Weights of a small waveform VQ-VAE.
Data: trained on babble in 24 made-up languages, each with its own sounds, syllables and stress or tones, from a formant synthesiser, 23.6 epochs.
Rows from block 12 of the encoder of a small waveform VQ-VAE, named by matrix and row number. Rows with one number belong to one channel. Each number is 128 + 24 x the weight over its row's rms, rounded and kept within 0 to 255. All counts start at 0. Numbers have three digits each.
After each channel's rows are labels from the 100 clips, of 14976, where the channel reaches its highest value: "top examples" is what is common among them; "peak on" is the class under the peak. Only what is clearly more common there than usual is listed. The data: babble in 24 made-up languages, each with its own sounds, syllables and stress or tones, from a formant synthesiser.
# convs0: expand pointwise conv (encoder.blocks.12.convs.0.weight, 512x128x1), inputs 0-127
# convs1: depthwise width-3 conv (encoder.blocks.12.convs.1.weight, 512x1x3), a 3 kernel
# convs2: project pointwise conv (encoder.blocks.12.convs.2.weight, 128x512x1, transposed), outputs 0-127

convs0.379:136148162128079137130138124084101080212132131140139176145111131121141140139157132156102120117105148127151119102106151138093121133150127134113110147092137181135123121096149134155170142138125169134151085113144172123145175130120089157131100135099158099107117147134161099147121137162132092182114135111134113107088116112155131116126121123095126179091116114146138130121156108134088135128113
convs1.379:110148096
convs2.379:125201125114123128135144127115135132128148118140094107136131099153116132156100128132091127147077135166180123080197122173128126116140177127134116128148145110122134134142145161104089137120160144110113140189121167135141147141104120129130067129105117114099139154127132113145135176087110155114203129128127107137117123155109132132156149104121136114162101152132144127129133119131174159118113
top examples: clipping
peak on: /tʃ/

convs0.230:127090130134188142112135123162135170096096108087111118121102134161150151109128177105150144126108100165094153110131139113130104119126119120150086170108111089159107124120124128123144083126145127100134089134115119115109134115136114119073127153141120143088143100122157159185143113159102141124116122099101135153128129127128115109141144131124178110108136125116154172099125128153190061115114
convs1.230:101133160
convs2.230:134183126140112139154134128129129115142145130169134105123113100165132114151113103102137129140145093109062131129132132122128126099131139135153129160220162104134122151097150115132121174127134107133101124139153100084101168122147149120161088132113129163130122114100115076104126126123159122201156123114129124170098109105115116135136119117144142090076124125139162104128144161120140170136120
top examples: /tʃ/
peak on: /tʃ/

convs0.353:142147201115119136130122119074089131066117111112107143108099101119125132122184135149126147130177143147153147115118132106100144150097118137114110145150136158140152132122141126196137125149138143129137122106142128157133140114101134103101132137186146121092149147146127134157124111109099126132085125112098185128114056151191138119135146116125147103117162115149149129129146141146125104098119
convs1.353:120168136
convs2.353:147143140216130167149123088128147162158131129140108129067130133130131131122100131125137075153113138144122194120144140129174109063100136129129119122117128132150131129135127127101141136116120120138152136144109119113121113154137151110119137122140120117131092128132147116128132134137134121133107113070077111200122118120113114112126075132121125128119132138143100041137130121189141123147114
top examples: clipping
peak on: /tʃ/

convs0.46:143089127124159177167130083135127155097150188110120144120115130150106132112142124122088141111137134128099130113105109129177138134115093093118106160096141100094158073140079158134134133138166114095160092111142107119123121166096126096123168165133111123147124110135130135121132146078182099119123141131129125125194128146129176126142129101123135135101141137166154156146154136095135120129144
convs1.46:122160154
convs2.46:137108134134144095110104123123115131133085131138110128120098136102183161135123182127131128113095094148123136141079163149118127136096114120125157124132112144088114184098108117128112111118085153182135090143138122127096160138128106131080154113159128151097136126177153077155124137152140107122131126155132107148120135097128127111092114099168091106130145172129124132086123079129114073119153
top examples: clipping
peak on: /tʃ/

convs0.311:136158138115107148168100092107113075191136100124132179135114144118120134155130136162099125165107142129164127106097132126075169131119128152119104158171138145135157126095145124128161147169140178131140100075155137127163167121105114166138135138098159100114126120108154106147151127147130104174099135106112101110080129137132136140142128115115139145086121100151143137143143134126087137110090
convs1.311:094149115
convs2.311:126191097121118124143148126130121129124146127082100134127140121131102159127127146136088128124172118164208127155181096163132134126167158108140108112150137104133145117132119193158084116123154155121097143131158175166157104137097072130113100128118151119119137169137133151096134158088109164123143128151138124133159134153107145101162134078112129127136118123130158130164129132132127132123123
top examples: clipping; thin (high-pass)
peak on: /tʃ/

convs0.129:112060098105129119123112160117144208143160105114099100103138101115138171123090137130158153153115132169135156136150127101126121143150135133119118128129148128112137094164134083121084057136106146117143160117146090137141084095131145145099115145090131120128153137176128152113122110150109158143133122090104120096126144133114117103167138116150151140113163113140167141121092090115115115119118
convs1.129:123094152
convs2.129:132109128129118123106143120107145144101153103172108097123098114151136104169100121095128128121118105150112126101156130152119141118096155167174088139163163115155091128186151134125124131116135063143159113151147124118105122144117120126135079173122100168124138096126122112113110151118120094149134122108123100095137123130099148200107123169127153070108153123180101132095148139127138118110121
top examples: /tʃ/
peak on: /tʃ/

convs0.384:139155150125086138140122110096097088191130118131134171139118118113128135135154136154098125134098145130171126110113145133076129135130136154120110150131143166129132119097152132146177138141131188129150093083141153130151172128123105173133106153109177108110123131117162089144136128173136101177098135109119099100081130114164132133137128119103135161087124122147153133135163132135082142121089
convs1.384:106150100
convs2.384:127203114106111125130150127119132132122143125124095127130136119157114156138111131134087127140123138178205125112196102168128130108145163118140129103149147103116129137127139176123072124119166156127102138185123163143152129140080107130121081127098136107102142163131134116144132165073110164129184129138132116128132130152123130111153134083123122124164115150133152124141131124129167144121115
top examples: clipping
peak on: /tʃ/

convs0.66:134140104125125168149128103127125112134139117096097145115082150135106136102103167137098156119100114159115149108096167094155124129134075136119118193107133122126128084100126133129151120164165129091139069115124113113113172103117124155108165164093122124095151145113125093164155101182099103098103126132107082137123146143106123135131143121098152110125122115156158171142139114114126098089120
convs1.66:169133129
convs2.66:150086120202143149141101079117121177097125127130128141088131156112137127134144114116139079147141093124111177118111140122159120087082126146134132135102119132132111123118133110137137117122124109137151095096130107111103120143111140099123135132121123136145102106148123127117113137120120116095092114085078131219149145115135135155092083199144126129121150114134099075126135128156122111146115
top examples: clipping
peak on: /tʃ/

convs0.350:144134099155163163145156102144147127138112133103128148132103122152133103092113135100110130064104126127095127103110120122137110106159121125144160187105110099129135121115114171107138162139140086092140057109090156079088146143116124125112157154091112157113130099122133103171138130130155093095133133161141095179143155125105133126109127120096143119105115098121126152112119106126162082130148
convs1.350:120098155
convs2.350:124114098114103110135108136108169133113128119133121129129140181093134132167125133127161130152162115135120136172119107143130150149135104101116177183134075106122119127105098161141144119117102152153098191148155109092111089132104148127121137135148153138133129135178139173108120140113126143172164126140120131126121154144153131128065122068105133102093174124092178109142109122132104135116141
top examples: /tʃ/; clipping
peak on: /tʃ/

convs0.62:135167139127119137084140125132121113156112068113121137126115114126122151126147152134123132148120131145136140139125123110043104125106155197134128149120126143145114154116164133144159132165140166132115121098123134114123138101104129195119143180109215141104142113130119111157155099162100132128125123117109097124079140121143080136109140148122148108099110123128123147128141115155134133094070
convs1.62:152155148
convs2.62:138111133155157172150097107118155176133117128133107104091129135109165116154150138131163097153098120139137164089137156135164089070102142117137118145134127134107125142141131153125136126113127132127176136116150107096098129160120140115129091135140134137106088127144130132135132148128119130057138117070073103168119162134116126188131102155150131129128134145125117044114122138152112118160118
top examples: clipping
peak on: /tʃ/

convs0.82:128099128125158151103132141174138135084126077096091124106106125139135158109134143120133162129117102192107170124125137091093113125133126166133117169107120102139112120140153130125142080146126107096125091127116125105103131072124118129092145145151158145109161098140135138166157091130104136118125124107099132174107138102135084094142152124140168113116143123127151162112123120132175079087088
convs1.82:104126162
convs2.82:131172130145107150148147123126126115148131110154127090120126099146141104149111122110141130134139066138055131125150141125131126074137173138140093143233143099134123157087148116139115200125126105136084130119134087116116160123136127123159098133109125139099119129102127108124120123137158118169158124110130127172151123123108130147132117086139146102093116113132161098130133152122142157126133
top examples: clipping
peak on: /tʃ/

convs0.219:155124100105132135110100116135139152140157110122132144116102102100104156137103125153117123146109158109168119096097113121114081157111117155089120138164166130120099111151137128096112122171146122117160122098152125132149096134100201166106178132081134113138133137153134144141163127128114152133152155138113076175115161142137099124134118086133140102120152085167159153154133098127125105110074
convs1.219:132117168
convs2.219:155173133180136169169165099142138142125134132106077136086126152139115167107134120140126089151147138146052169134135112166148105082123121109138144123183139131152136137087117130150137165097126138120105096147116100124152150163123152115115142072133127102129132139129156133138130166115129134200137129086100117155115099116122103101120090123138125156135137139129134105125137117157150133120110
top examples: clipping
peak on: /tʃ/

convs0.58:118125110120136115126117100125135124159109133181159162140098152123129097160092122143126102123102137080120099085142158153157136134139123118098118089140150121121133168117104115095132185120147102169160095113123107140153165144147152149137146096099115107141109165103112140119127136144133104090117121215156114122133148135104135103139121101078084147191139126145145108139140143151110106148123
convs1.58:136092147
convs2.58:127147173124116120119144125135178133141133123111132155131127154182124147094050148126101129120092108119138131136132164116123127125134144134148121085142158133139155118160125120088158137126100102137133115151116072154142121126227146130125141118146110122142129126140137135100121115222125128149122129144135078142124071122063119110129123136112153118146150128147106125139120107124124138128131
top examples: clipping; mains hum
peak on: /tʃ/

convs0.3:131159129108127116208127077109111112124109161139125147114123136123118093146149085151133134129122179118163134116100114122172158146127099111091145096154139132118178167128100142124144179147166141167131135089120096101133125152106138120139164133142096119151134143104103149130122126094187106108145120168163136181150125146146179140106141122128099101157117120135141115147159145150132130129136
convs1.3:089143125
convs2.3:132099131132167110131107129142143127109102164143139075119092126075153115144116167158186123123115095111091138100082137108130122121104103111081158150135070160096118144120104144135113099132112121131121133143141109090101144119086117132093072125136144127102121151157129126156162108103142151106162127141145113128096137115122122170091115093155094108118151154096137131094097098134144090142107
top examples: clipping
peak on: /tʃ/

convs0.432:158134117110109149173086087120113109118141067113122175136107105119122140149136140160111134149133126151161131106106152123070130142118116159120108160160141147149142115104141107115161116163151129105142098066167116124153148125104111160120181142117148096081127111139141118166156132150111126137086147108088101139105129150156114118146122111128156139105149090140152143150156115112117116087076
convs1.432:123152094
convs2.432:133145105126133133138167118134142142138144133085127138121141111111121178096135178140102122124161101136140134141151115138137145109152149144128114072112107125145142100178129185157117102123143129112102128075135180167178089131144060127128145144123140137131117152124120146085126130127122150046123130122121152162146137145100146058164124081104117127134108109143144114130133141132135135131127
top examples: clipping
peak on: /tʃ/